From a checkpoint of a small masked spectrogram model.
Training: adamw at rate 0.00082, batches of 128.
Data: 39062 training examples, 37.7 epochs.
Rows from block 0 of the decoder of a small masked spectrogram model, named by matrix and row number. Rows with one number belong to one neuron. Each number is 128 + 24 x the weight over its row's rms, rounded and kept within 0 to 255. All counts start at 0.
After each neuron's rows are labels from the 100 clips, of 14976, where the neuron reaches its highest value: "strongest on" is what is common among them. Only what is clearly more common there than usual is listed. The data: synthesised imitations of 52 everyday sounds, one a clip. In brackets: how many of the 100.
# fc1: MLP up (decoder.0.mlp.fc1.weight, 384x128), inputs 64-127
# fc2: MLP down (decoder.0.mlp.fc2.weight, 128x384, transposed), outputs 64-127

fc1.4 [121 125 131 152 156 146  67 148 115 126 115 156  93 106 106 119 111  62 153 109  98 129 120  82 128 154 110 144  97 102 106 112 124 139 130  96 126  88 138 112 132 145  86 124 119  87 147 116 113  55 107  94 100 126  76 127  92 106 145 114 127 123  96 108]
fc2.4 [107 149 106 126 118 138  85 150 112 133 157  98 142  94 148 132 107 126 105  79 133  70 119 150 156 123 111 140 116 185 110  98 148 148 130 123  99 156  91 128 140  99 120 130 122 113 130 115 145 112 167 131 120 109 149 160 137 158 108 139 158 161 154 131]
strongest on: signals (30)

fc1.19 [222 127 143 136 129 143 135 142 127 113 160 129 138 115 122 135 139  98 124 128 154 157 108 108 129 120 107 110 132 105 137 115 150 144  91 131 110 128 121  98 112 102 155 122 136 124 132 115 122 119 121 135 121 103 130 126 152 115 118 113 109  97  98 119]
fc2.19 [253 121 143 131 141 143 111 124 131 132 142 154 105 164 105 105 105  95 132 135 121 147 144 123 130 144 131 151 138 127 135 159 101 148 137 156 141 135 110 162 127 133 133 145 118 118 130 179 127 137 138 120 175 129 152 116 143 134 134 107 133 136 152 137]
strongest on: machines and effects (80); engine (49)

fc1.166 [112 148 132 104  86 130 156  75 124 101 157 141 133 110 127 138 184 147 158 167 159 145 143 130 131 133 118 166 110 156 118 128 120 116 144 141 127 138 129  90  97 164 161 160 150 162 135 142 108 158 153 122 144 123 151 123 152 149 155 124 144 154 100 121]
fc2.166 [123 101 136 145 134 117 121 167 178 161 119 126  98 127 146 107 127 109 123  97 104 102  97 101  94 126 103 107 122 110  80 134 131 127  91 147 147 130 123 132  94 109  71 118 131 128 119 116 139 110 117 114  96 126 139 110 147 102  74 105 121 144  99  81]
strongest on: household (47); typing (31)

fc1.96 [ 89 158 121 125 158 121 112 149 172 181 125 126 155 113 117 109 151 118 157 163 136 142 132 106 119 176 107  99 122 138 137 132 151 161 122 120 150 136 134  99 110 155 132 179 128 127 157 154 150 122 100 140 151 115  96 137 153 130 151 132 126 119 151 143]
fc2.96 [152  97 102 108  88 113 108 142 119  93 114 141 121 146 147 178 126 104  93 136 126 113  95 117 111 105 107 105 125  83 136 123  85 136 112 129 108 109 101  70 115 132 127 125 107 114  96 140  79 151 123 108 120 104 145 118 104  88  86 110 104  96 116 100]
strongest on: fly buzzing (34)

fc1.67 [196 111 160 147 108 116 124 173 107 106 160  87 105 118 115 103  96 139 121 104 146 119 142 105 121 115 121 137 145 126 124 122 146 110 112 106  87 144 145 126 128  93 137  81 127 138 142 150 132 109 138 118 137 118 165 114 131  84 107 133 107 128 131 128]
fc2.67 [165 104 130 131 128 124 154 135 133  87 154 183 187 162 110 112 127 130 109 124 149  84 158 123 112 129 137 107 147 132 144 118 133 148 144 117 123 136 118 110 148 163 127 113 126 110 134 140 116 133 151 129  97 100 133 125 104 127 120 138 132 145 143  97]
strongest on: applause (68); people (68)

fc1.307 [ 92 113  57 134 118 192 169 126  97 168 124 119 129  92 140 151 118  84 107 108  91 101 111 100  93 100 168 126 122 137 126 124 140 121 120  85 121 136 104 115 142 107 130 130 117 116 110 148  97 167 131 117 111 127 101 155 124 122 160 109 144 149 125  97]
fc2.307 [114 141 142 102 135 120  86 100 116 135 103 134 156 167 125 121 161 162 137 172 163 203 137 179 153 131 114 109 127 106 150 142 139 102 145 112 129 140 112 114 163 113 110 126  98 154 144 127 149 158 101 121  91 115 119  82 185 112 117 112 148  96 106 128]
strongest on: signals (55)

fc1.75 [114 140 136 157 140 101 103 117 125 130 157 156 109 142 156 169 185 144 129 161 137  90 137 148  98 130 162 149 129 151 138 126 139 125  91 118  86 102 171 121 134 121 111 137 147 116 131 171 132 155 124 136 142 110 101 119 118 114 135 110 151 122  97 130]
fc2.75 [124 149 135  98 115 123  97 103 139 157  75 132 119 104  82 101  90 107 149 123 142 102 128 110 133  91 105 131 102 140 125 101 119 124 161  98 112 145  99 136 113 151 107 141 150 121 128 154 172  88 124  93 143 136  98 132 170 109 136 114 118 121 117 143]
strongest on: applause (48); typing (28)

fc1.111 [208 146 149 123 129 137 149 130 129 102 143 116 162 127 108 121 102 100 103 152 151 167 113 143 128  98 128 140 133 119 147 121 116 124 110 120  63 138 114  85 109 112 112  69 137 117  96 140  88 132 124 104 111 103 130 124 153 128 137 142 129 137 118 125]
fc2.111 [228  85 130 146 151 134 127 142 144 129  97 128  84 116 130 122 149 137 131 132 128 157 113 129  96 149 200 161 111 114 140 161 121 134 113 141 161 130 157 126 128 137 127 146 133 146 140 109 128 121 115 144 135 124 105 134 137 151 147 139 157 158 129 131]
strongest on: machines and effects (64); engine (53)

fc1.360 [185 139 157 172 141 174 130 141 110 154 156 123 137 105 147 172 151 160 118 144 140 127 113 141 127 110 121 108 147 137 129 143 119  90 118 120  89 122 100 105 140 134 123 137 151 141 104 149 113 131 117 135 137 118 140 152 129 114 103 100 147 127 131 142]
fc2.360 [165 111 118  83 130 143 148  86  85  80 124 181 151 140  78  95 110 127 137 141 149 128 132 118 113 141 179 118 114 127 119 101 172 159 143 132 135 129 140 188 152 134 134 100 155 111  76 103  77  95 106  98 149 115 116 103 110 124  90 110 122 124 120 128]
strongest on: applause (50); stream (33)

fc1.269 [153  85 110 184  75 140 117 127 188 124  90 115 123 118  99 113 141  93 131 105 115 141 100 130 142 116 131 158 108 126 117 137  95  97 117 129 127 120 161  98 112 147 116 141 165 110 127 131 119 110 102 157 119 135 151 164 127  94 146 104 105 136 120 123]
fc2.269 [141 164 135  71 181 105 110 108  90 155 151 115 151 125 111 179 134 120 154 143 154 166 106 151 130 138  79 164 124 134 119  80 152  83 165  88 103 156 150 138 156  98 140 149  99 115 136 148 127 160 134 135 145 137  98 114 122 134 110 139 147 113 146 145]
strongest on: signals (38)

fc1.291 [217 174 148  97 145 131 128 114 109 116 152 121 117 140 104 149 144  97 111 128 130 144  79 111 128  78 102 122 114 155 147 141 133 133 138 118  73 129 148 138 106 120 127  84 138 109  90 131 106 125 126 106 111 119 155 158 132 143 138  93 110 105  84 116]
fc2.291 [199 185 132 136  91 126 167 182 173 160 121 145 112 137 115  87 119 145 138 158 157 142 167 151 109 176 157 133 168 154 149 157  84 137 122 157 149 102 136 109 143 153 166 146 134 141 150 153 140 131 132 136 111 114 141 130 125 136 127 145 168 117 125 117]
strongest on: coin spinning (29)

fc1.181 [128 142 159 121  94 130 109  88  63 132 114 121 108 109 115 122  99 122 144 151 160 170 141 113 123 160 106 126 156 112 146  94 116 133  91 134 100 131 114 103 135  91 105 118  97 116  80 102  91 102 121 116 115  88 122 159 127 128  91  97  95 143  92 109]
fc2.181 [119  67 118 130 148 129 138  45 107 151 139 132 152 116 142 144 133 150 112 186 130 121 113 175 130 134 205 158 144 133 109 187 107 122 127 117 153 151 124 137 127 106 142 146 146 147 115 162 162 131 131 122 131 145 152 132 150 141 147 150 127 127 158 156]
strongest on: phone ringing (30)

fc1.281 [171 178 152 106 125 141  80 117  97 116 119 149 108 134 155 115  89  96  98 146  99 114 153 126 115  89 119 136 116 138 156 134 159 116 130 163 124 117 169 152 103 159 129 125 117 110 149 160 127 134 112  93 118 152 108 118 111 109 134 119 126 156 100 140]
fc2.281 [120 119 132 147 137 159 121 109 135 114 164 117  92 146 126 115 125 169 134 123 155 144 182 139 113  95 153  94 157 132 137 111 123  96 112  99 100  79 122 109 116 102  81 125 143 117 108 146 137 153 139 145  80 119  96  95 146 128 154  92 134  92 125  84]
strongest on: fly buzzing (42)

fc1.107 [137 155 160  93 165 131 141 106 129 144  99 170 116  84 144 133 140 113 155 138 129 149 146  88 125 119 127 102 110 151 145 104 118 108 131 106 120  96 128 139 123 134  99 135 154 130 145 165 110 137 106 125 152 104 128 160 140  99  96 150 135 105  98 120]
fc2.107 [108 125  83 171  89 117 134 123 116 151 107  96 180 143 160 115 120  97 139 128 153 140  98 139 120 120 131 141 103 158 116 148  77 115 134  97 131 123 144 123 127 124 136 124  79 121 104 114 122 133 153 111 124 137 128 162  83 139 111 103 179 101  96 167]
strongest on: fly buzzing (56)

fc1.210 [249 158 118 114 159 135 159 134 142 100 124 121 121 142 153 138  94 111 113 106 159 158 113 133 171 146 102 134  92 125 120 112 128 140 100 139  75 134 119  74 127 102 121 111 133 119  92  99 136 135 123 102 136 138 121 161 118 146 109 114 125 100 121 139]
fc2.210 [230 175 143 192  79 133 123 160  92 124 130 134 124 108 130  98 126 103 140 126 166 152  82 102 112 113 144 139 174 143 119 136 174 153 157 152 146 139 166 120 152 109 104 124 146 114 140 147 133 139 121 119 104 167 104  78 155 140 110 128 129 127 124 141]
strongest on: engine (32); applause (25)

fc1.336 [166 172 103 148 130 176 159 119 148 140 154 126 138 125 129 137 110 127 120 114 125 141  98 128 152 116 127 131 133 114 141 108 126 121  85 102  60 117 110 114 125 119 128 100 104  91 106 134 109 120 134 114 130 116 119 136 146  95 161 106 123 136  96 110]
fc2.336 [137 122  95 116 166 190 117 169 134 192 127 144 108 154 158 101 117 153 106 149 133 130 117 108 160 119 159 160 137 161 147 143 104 120 143 107 139 151 124 106 157 157 121 144 134 147 168 109 121 141 122 105 155 133 131 107  99 162 109 122 150 112 136 110]
strongest on: household (65)

fc1.355 [159 116 172 103  96  99 112  45 124 108 132 134 116 127 147 177 175 125 123 141 115 144  89 119 121  79 122 139 133 159 155 138 143 138 111 119 115 138 117 121 112 149 144 142 108 157 111 121 127 122 157 145 136 118 153 140 109 138 151 135 108 148 113 109]
fc2.355 [145  94 159 155 131  96 157 138 101 172 127 109 134 112 134  87 112  92 134 170 165 175 174 162 154 164 165 146 128 161 117 144 135  92  93 125 109 152  90 110  91  81 108  75 124 130  98 106 121 152 107 135 141  99  94 100 124 103 134  94 112 110  95  96]
strongest on: ball bouncing (53)

fc1.5 [111 175 134 101 110 119 108  72 111 111 117 120 117 113 120 154 150  98 167 116 167 103 149 109 110 135 138 118 120 151 130 103 110 148 155  86 126  84 148 117 117 184 166 111 133 125 138 148 123  96 111 112  97 119 139 130 147 142 118  88 141 147 133 160]
fc2.5 [144  71 136 139 123 123 160 179 126 198 129 142 131 124 121 150 132  82 116 126 112 135 129  99 109  80 115 160  94 118  98 143 126 105 112  87  92 131 105 120  98  82  97 116 140 152 146 119 142 118 134 109 114 137 139 135 146 116 140 131 150 108 110 106]
strongest on: signals (31)

fc1.313 [102 152 115 132 100 156 129 137  97 102  90 143 139 110 101 102 174 127 107 113 161 131  90 109 151 129 112 125 142 103 116 167 150 139 134 117 109 116 111 129  90 145 129 113 124 154 150 128 107 105 131 154 157 106 129 115  96  99 126 100  82 129 149 116]
fc2.313 [116 111 125 125 185 138 141 144 137 152 167 125 118 124 123 128 152 138 101 143 165 101 173 134 137 114 163 110  99 113 125 182 146 135 151 141 149 136 156 146 150 103  89 133  85  80 167  95 144 104 148 148 152 166 109 127 106 128 160 126 169 146 154 125]
strongest on: animals (74); howling (50)

fc1.215 [135 119 106 138 111 141  73  78 200 122 135 153 155 109 141 113 134 121 152 132 148 131 150 120 105 136  75 108 146  99 130 116  99  91  97 158 131  75 161 114 128 115 110 100  99 139 138 112 109 109 111 135 103 115  93  77  75 118 144 131  89 127 118 107]
fc2.215 [118 125 144 127 157  68  95  97 121 142 108 114 152 117 125 128 122 138  80 134 128 155 133 119  98 147 154 155 113 140 115 115 133 135 138 124 136 121 112 154 200 118 130 132  82 173 125 132 105 139 159 148 117 166 142 135 108 132 123 115 155 140 117 122]
strongest on: signals (36)

fc1.57 [ 93 115 120  96 107 118  89 143 182 151 153 131 134 120  86 145 160 104 156 139 147 153 124  74 156 142 116 128  99 124 128 100 112 122 137 108 109 114  94 153 119 173 164  79 112 162 104 134 113 135 111 162  93 123 123  93 157 141 118 125 130 109 120  99]
fc2.57 [124 135 144 192 117 100 136 118 100 147 151 104 125 100  98  71 128 124 134 121 136 121 137 156  85 158 106  34 104 123 157 126 100 159 150 119 146  93 110 153 133 146 158 150 131 119 122 113 149 112 129 131 188 181 167 131 128 122 141 111 151 119 136  89]
strongest on: signals (49)

fc1.312 [ 99 101 149 159  95  90 132 155 153 155  91 161 147 146 115 124 151 111 123 131 107 116 103  44 101 138  98 172 155 126 124 115 110 116 174  83 143 134 123 143  96 127 114  99 139 126 151 144 143 107  82 159 154 129 141 151 112 116 108 126 110 120 121 117]
fc2.312 [140 144 155 105 171 170 142  97 116 128 144 119 114 137 113 130 113 133 172 120 150 133 127 182 118 123 101 150 120 127 159  92 155 107 112 165 120 114 124  86 115 117 136 126 122 131 111 104 147 156 123 127 107 108 139 147 125  85 126  99  98 126  91 159]
strongest on: fly buzzing (44)

fc1.282 [234 120 188  88 131 137 169 120 129 118 161 138 134 151 130 141 119 109  95 120 169 151 153 152 133 156 146 150 126 128 152 146 132 163 101 140  92 134 140 129 136 127 156 112 152 148 101 127 133 140 142 126 136 131 147 135 138 128 103 116 105 130 109 109]
fc2.282 [166 107 117 197 137 126  98 179 131 105 112 122 143 119  97 147 148 101 133 125 107  85 122 119  78 116 114 130 113 124 128 123 159 108 133 115 111  87  82 111 121 120 121  86 113  78 119 120 131 140 101 128 124 111 127  93 116 132 106 107 113 121 119 112]
strongest on: engine (32); stream (26)

fc1.69 [ 80 118 101  31 170  93 106  98 112 150 120 118 106 159 122 112 134 105 101 151 113  94 117 108 116  98 118 128 136 117 118 123 113 146 147 125 161  96 129 143 171 132 164 145 110 152 147 117 118 136 154 124 126 156 108 147 152 108 121 115 152 139 139 111]
fc2.69 [153 153 156 211  75 136 116 142 130 105 114 128 168 113 119 146  98 130 146 162 155 121 123 147 143 103 108 124 103 129 131  92 119 107 105 117 122 143 116  83 142  97 109 106 127 106  73 131  68 168 139 129 134 102 139 131 107  98 103  95 127 101  78 116]
strongest on: animals (40)

fc1.31 [118 124 124  37 105 166 120  86 103 112 106 170  88 104 110 161 168 125 101  87 133 134 103 164 104  93 153 136 105 104 135  85 136 127 111 149 133 150 160 145 147 156 119 146 140 143 121 143 137 157 158 149 152 136 145 132 118 152 109 154 118 146 133 125]
fc2.31 [120 102 116 197 139  94 130 158 156 132 145 111 171 184 128 108 132  92 135 172 174 179 127 108 115 114 123 108 118 116 129 123 114 114 102 135  95 132  99 104  95 129 125 124 103 128 133 104  87 164 105  83 124 132 119  87 119 114 100  87  96 139 103 111]
strongest on: ball bouncing (28)

fc1.363 [ 68 116 155 152 118 123 117 132 137 110 152 106 135 122 162 140 133 127 104 156 163 156 127 133 115  59  98 131 111 129 118 130  99 104  84 155  69  94 103 107 108 128 125 102 122 140 102 138 113 112 152 157 110 134 137 150 145 141 132  88 121 130 151 138]
fc2.363 [ 78  96 125 106 147 125 162 155 143 118 130 146 106 113  94  66 106 137 136 149 129 126 146 174 150 121 171 160 144 140 106 176 137 145 153 119 168 135 132 145 162 127 145 108 148 182 149  94 153 112 136  94 163 137 140 148 106 123 129 149 149 134 171 110]
strongest on: applause (44); engine (25)

fc1.172 [101 113 172  76 152 146 147 129 134 129 148  97 119 136 124 146 101  83  91  88 125  77  98 117  87 140 132 125 136 108 147 134 141 155 135 120 126 125 154 134 143 128 147 116 145 148 144 149 137 126 129 128 138 136 159 151 148 131 129 132 143 145 104 131]
fc2.172 [125 124 115 176 100  99 125 131 117  76 123 129 131 138 131 111 166 132 142 135 170 171 158 150 167 166 121 135 145 127 121 148 172  95 116 131  88 116 132 100 103 117 100 107  97  86 117 113 126 136 106  94  99 135 100 143 119 120 135  99  94  98 115 117]
strongest on: household (66); typing (29)

fc1.381 [105 136 112 130 105 116  90 140 146 109  64 116 112 102 128  62 104 143  98 125 137 136 125 102 115 130 131 145 148 127 104 137 114 113 163 139 140  78 110  67 111  80 107 142 109 118 134 144 150  54  85 113 101 103  95  99  97 107 118 122 112 109 155 135]
fc2.381 [157  98 137 149 175 111 102  88 157 112  96 133 157  89 148 144 144 136 126 115 172 102 145 159 176 129 165 149 119 143 131 114 130 153 153 121 107 145 134 152 130 156 156 144 112 146 158 108 113 142 151 164 147 152 138 149 144 141 185 133 171 119 145 154]
strongest on: signals (42)

fc1.42 [ 20 127 126 161 162 123 130  97 121 125 180 133 134 170 125 142 108 133 157 152 152 123 107 135 186  99 127 162 142 133 124 108 154 117 128 117  92 113 117 102 120 125 120 103 126 150 106 148 134 148 151 122 141 143 142 116 148 138 119 136 134 120  94 132]
fc2.42 [ 62 130 123  85  94 141  94 114 163 145 103  93 105  86  87 113 122 139  95 108 120 134 112 130  94  82  74 120 116 163 104 103 140 107 111 107 125 113  96 124 115 144 112  82 129 116  88 142 141 136 137  92 149 141 135 114 107 105 117  89  95 122 107  95]
strongest on: machines and effects (58); engine (43)

fc1.1 [150  96 149 110 160 169  85 141 107 124 129 125 114  99 145 104 128 168 109 135 152 135  99 116 183 178 115 168 108 136 110 117 107  88  97  97 104 148 134 106 146 109 126  94 139 105 120 128 108 149  98  89 138 129 115 123 153  88 142 117 141 156  88  99]
fc2.1 [157 144  81 139  98 120 136 133 104 151 103 157 140 116 140 139 131 115 137 147 100 120 118 102 115  92 149 115 159 134 121 137  87 125 124 102 159  92 179 171 175 134 127 164 105  90 119 156 132 105 158 137 132 102 136 154  89 122 141 131 137 153 164 160]
strongest on: phone ringing (30)

fc1.39 [114 143 157 118 144 113 140  87 126 105 143  89 157 111 120 113 104 107 140 127 109 148 126 128 130 122 110  86  76  77 110  89  95 145 122 115  93 105 136  77 120  71  92 104 127  82 110  67 123  72 123  99 110 101  74 137 133  88 119 123 119 120 116 124]
fc2.39 [134  79 165 142 160 123 105 115 190 103 121 131 104 119 147 135 143 105  93 152 110 121  95 141 125 199 105 129 190 135  99 191 137  98 164 124 163 154 117 113 156 136 137 136 130 131 162 162 112 156 165 127 130 157 131 122 143 127 125 108 118 152 161 141]
strongest on: machines and effects (72); helicopter (69)

fc1.217 [100 135 166 171  95 125  93 136 143 113 119  98 112 144  92 105 161 133 122 122 165 111  97 160 165 110 120 145 130 159 126 127 129  87 135  63 131 109  77 102 155 118 125 117 151 125 121 152 129 122 121 106 122 129 119 112 123 111 115  98 123 157 154 108]
fc2.217 [120 119 106  86 174  86 187  97 131 131 133 160 173 146 137 126 155  93  99 149  82 114 118 102 108 128  92 131  97 111 129 110 113 113 107 152 102 102 129 132 127 121 122 147  95  78 164 132 133 150 134 149 112 133 151 175 128 131 122 141 130  95 107 120]
strongest on: applause (33); siren (27)

fc1.101 [138 110 131 122 206  69 145  80 123 128 136 108 106 136 179 141 154 130 124  68 124  92 101 139 108 112 103 160 115 136 127  97 103 120 149 126 118 128 119 134  92 138 128 130 140  93 135 123 120 140 122  90 143 144 133 137 159 143 142  84 167 117 112 113]
fc2.101 [120 167 195 169  57 152 122 135 154 107  88 114 118 125  85  88 125 127 168 167 153 159 158 127 153 173 132 132 163 112 132 122 136 119 134 140 137 139 118 101 113 151 122 122 121 137 124 141 120 136 117 110 146 105 115 176 142 126 152 142 123 108 136 114]
strongest on: household (67); typing (45)

fc1.17 [146  75  88 133 111 172 123 112 118 167 136 131  94 139 154 151 122 136 121  90 137 128  93  94  86  91 134 130 124  96 156 112 117 139  89 124 142 131 107 132 121 148 103 141 103 111 122 174 104 134 134 149 112 124 127 125 144 150 135  89 124 163 116 139]
fc2.17 [155 114 111 117 137 162 138 114 117 112 142 113 136 148 105 132 133 123 145 161 147 170 114 152 133 160  98  98 131 103 162 108 108 133 138 122 103 124 103 126 126 130 134 140 118 176  91 144 153 113 122 133 158 130 135 108 126  96 142 126 110 132 116 113]
strongest on: ball bouncing (27)

fc1.16 [107 145 128 124 143 128 123 120 105 150 126 170 118 121  86 145  96 121 122 134 118 104 123 101 162 119 156 141 118 138  94 129 102 146 121 116 108  99  78 111 114 137  90  92 110 138 118 150  99 157 119 145 149 129 135 133 136 142 130 114 130 122 124  90]
fc2.16 [106 124 144 143 160 144 104 132 130  94  56 131 133 160 138 116 156 158 165 136 118 160  98 131 141 154 152 134 147  99 157 138 120 130 141 130 129 108 144 145 117 131 109 126 133 129 107  90 129 119 147 103 122 152 150 159 137 144 104 122 113 146 145 109]
strongest on: phone ringing (82)

fc1.50 [106 117 100 146 117 163 101 116 167  71 133 121 121 134 122  97 140 109  92 124 125 112 140 117 125 110 120 142 113 118 139 145 132 141 128 125 104 163 117 112 108 169 139  97 128 119 147 155  89 118 128 117 102 105 105 123 150 130 145  87 139 113  91 113]
fc2.50 [105 158 106 106 125 109 134 128  78 155 105 140  99 118  78 137 116 153 161 157 169 189 163 135 132 138  91 134 124 129 117 140 150 119 100 160 138  97  94 141 131 111 139 192 112 119 147 132 141 127 107 142 140 158 134 157 104 126 136 118 119 126 155 120]
strongest on: household (47)

fc1.51 [122 165 121 172  94 132 134 120 126 131  84 142  86 145  72  91 127 164  87 114 140 112 124  99 132  83 137 143 143 155 136 116 105 123  85 121 125 129 131 118 122 108 108  95 122 126 134 151 125 112 143  98 117 147 131 100 114 159  97  88 134 149 136 137]
fc2.51 [ 95 109 120  68 184 127  89  99 114 148 106 141 120 139 180 152 160 103 166 115 112 118 132 109 151 137 146 190 118 144 119 115 119 123 151  85 146 130 115 131 135 118 110 135 114 182 152 101 142 109 124 116 131 161 143  99 184 141 163 136 163 170 132 124]
strongest on: applause (33); phone ringing (25)

fc1.58 [ 34 154 134 164 144 108 140 104 120  89 138 164 127 145 127 109 121 160 131 143 129 161  91 146 153 133 143 133 138 130 125 152 119 122 102 105 122 117 131 130 125 146 140 128 160  98 114 128  79 112 120 116 125 153 147 123 117 147 117  83  86 148  84 125]
fc2.58 [ 97  96  77  65 146 125 106 142 153 166 125 109  98 106 144 127  86 110 121 129  98  82  98 109 120  73  98 146 132 127  80 116 119 134 145 138 141 171  95 101 120 131 111 144 109 131 113 137 157 130 131 108 155 162 140 115 111 135 120 117 106 110 155  94]
strongest on: household (58); typing (27)

fc1.361 [ 57  92 104 132 136 152  99 106 131 119 155 112 123 143 118 119 117  95 164 158 141 132 115 112 176 144 111 137 151 122 142  98 116 137 122 101 140 143 111 171 132 116 104 136 124 156 100 128 125 118 143 158 158 132 117 143 135 122 149 114 144 137 133 123]
fc2.361 [115 124 103 101 127 131 123  80 125 134  90 128 111  91 143 126 120 159 105 103 124  95 111 113 123 117 118 164  77  97 110 141 137  91 152  80 117 152  85 122 106 146 113 105  79 149 110 129 122 103 146  96 149 103 151 117 117 112 102 118  78 106 126 100]
strongest on: engine (28)

fc1.251 [ 84 119 178 134 122 117 150 142 127 123 161 109 157 114  98 108 129  88 103 142 174 161 120 142 144 144 102 125 108 163 168  93 127 104 103 120  95 115 123 120 151 104 127  86 142 143 111 116 117 150 160 128 118 124 134 106 161 146 145 117  77 125 133 118]
fc2.251 [103 114 150 152 136 124 129 100 133 142 132 128 134 121 197 139 153 104 104  98  99  97 143  75 108 141 134 128  97 129 120 115 113  92 118 115 181 123 138  99 107 137 147 108 129 119 122 103 137 100  94 110 114 127 163 109 129 115  84 165 131 123 119 150]
strongest on: phone ringing (25)

fc1.229 [113 135 117 107 152 141 139 168 141 160 114 117 103 121 143 150 139 135 121 157 162 134 150 128 134 142 120 146  76 140 130 119 107 113  75  97  97 142  99 112 102 114 128  94 128 133 130 128 112 125 130  79 103 141 119 142 144 115  44 123 109 100 128 105]
fc2.229 [134 101 105 160 109 171 132 174 132 125  93 132 121 141 119 137 178 180 160 124 155 164 107 135 144 115 145 143 144 148 165 199 110 123 113 115 167 148 133 152 107 135 135 152 115 120 137 150 144 164 149 172 134 137 188  98 131 121 192 132 156 114 115 142]
strongest on: animals (44); signals (29)

fc1.177 [145 173 127 118 130 168 120 178  96  95 125 120 137 125 133 110 145 122 156 141 135 115 100 134 111  98 105  90 103 136 112  82 102 122  68 139 123  81 134  78 129  86 127 135 147  72 119  85 103  78 108 109  97 122  87 122 114 124 128 158 113 110 143 132]
fc2.177 [140 127 111 120 160 105 128 156 145 142 124 152 135 141 144 126 118 131 134 144 159 170 132 148 182 140 160 177 138 154 121 163 153 143 133 163 146 173 149 135 103 143 150 150 138 142 140 141 124 157 129 120 180 151 169 162 189 183 130 136 157 159 159 149]
strongest on: phone ringing (29)

fc1.118 [175 137 103 104 186 128 144  88 168 111 105 121 136  99 133 137  93 109  86 160 124 108  97 112 134 122 112 113 169 123 113 140 137 161 114 110  91 118 164 125 134 123 185 142 156 140 114 129 120 128 135 158 173 142 163 136 107 141 170 119 127 117 142 155]
fc2.118 [154 154 163 169 125 129 129 124 137 145 139 118 140 157 122 114 169 125 138 148 133 140 138 112 129 100 154 126 114  80  89 147 126 133 142 112 102 131  91 124 109 113  86 111 121 104 100 102  61 152 110  84  81  99 110 131 134 103 149  92 130 110 122  80]
strongest on: coin spinning (43)

fc1.56 [142  93  93  94 145 126 129 130 173 121 117 139  86 126  94 165 169 149  85 149 122  96  84 114  52 108 135 135 116 127 120 164  96 121 140 108 143 108 145 179 136 148 113 134 145 151 110 112 121 121 128  92 102 129 114  99 104  92 123 129 116  87 141 110]
fc2.56 [124 169 159 145 107  92 103 145 160 106 107  75 118 119 141 153 135 132 110 124 129 159 112  87 107 145 111 146  99 150 120 133 149 134 103 123 123 111 106 166 105 106 146 102 131 119 127 161 126 152 118 139 142 116 137 168 113 111 119 106 122 155 109 104]
strongest on: animals (51); howling (31)

fc1.326 [104 126  86  77 140 180 136 105 136 150  57 159 117 112 122 148 181 101 122 113 111 153  86 161 130 117 138 146 116 115 133 108 107 128  91 156 128 142 140 154 114 127 141 135 153 117 103 104 126 141 131 111 136 130 115 118 132 120 137 110  99 156 121 155]
fc2.326 [107 124 105 168 101 159 159 131 103 174 171 137 113 142 146 126 135  97 116 102 118 145 141 117 143 114 119 137 149 112 148 109 131 136 131  97 184 146 141 127 130 121 138 107 118 124 117 136 140 146 114 141  93 132 150 141  99 157 108 124 114 147 129 147]
strongest on: household (46)

fc1.310 [ 93 166 138 185 147 119 113 115 101 119 180 171 106 123 119 109 133 130 162 166 154 178 150 141 139 117 149 112 136 150 151 131 112 136 111 105 105 150 157 147 138  96 123 108 129 112 120 138 134 113 154 127 124 141 126 157 150 120 146 145  94 120 147 120]
fc2.310 [122 127 181  83 149 132 101 152 140 147  80 145 134 150 181 138 108 143  70  83  69  78 106 134  84 104 142 104 111 127  99 102 130 154 118 139 131 120  96 103 101 147 120  80 120 139  92 154 100 122  84 111 135 144 144 112 110 103 124  88  98 141 119 122]
strongest on: engine (28)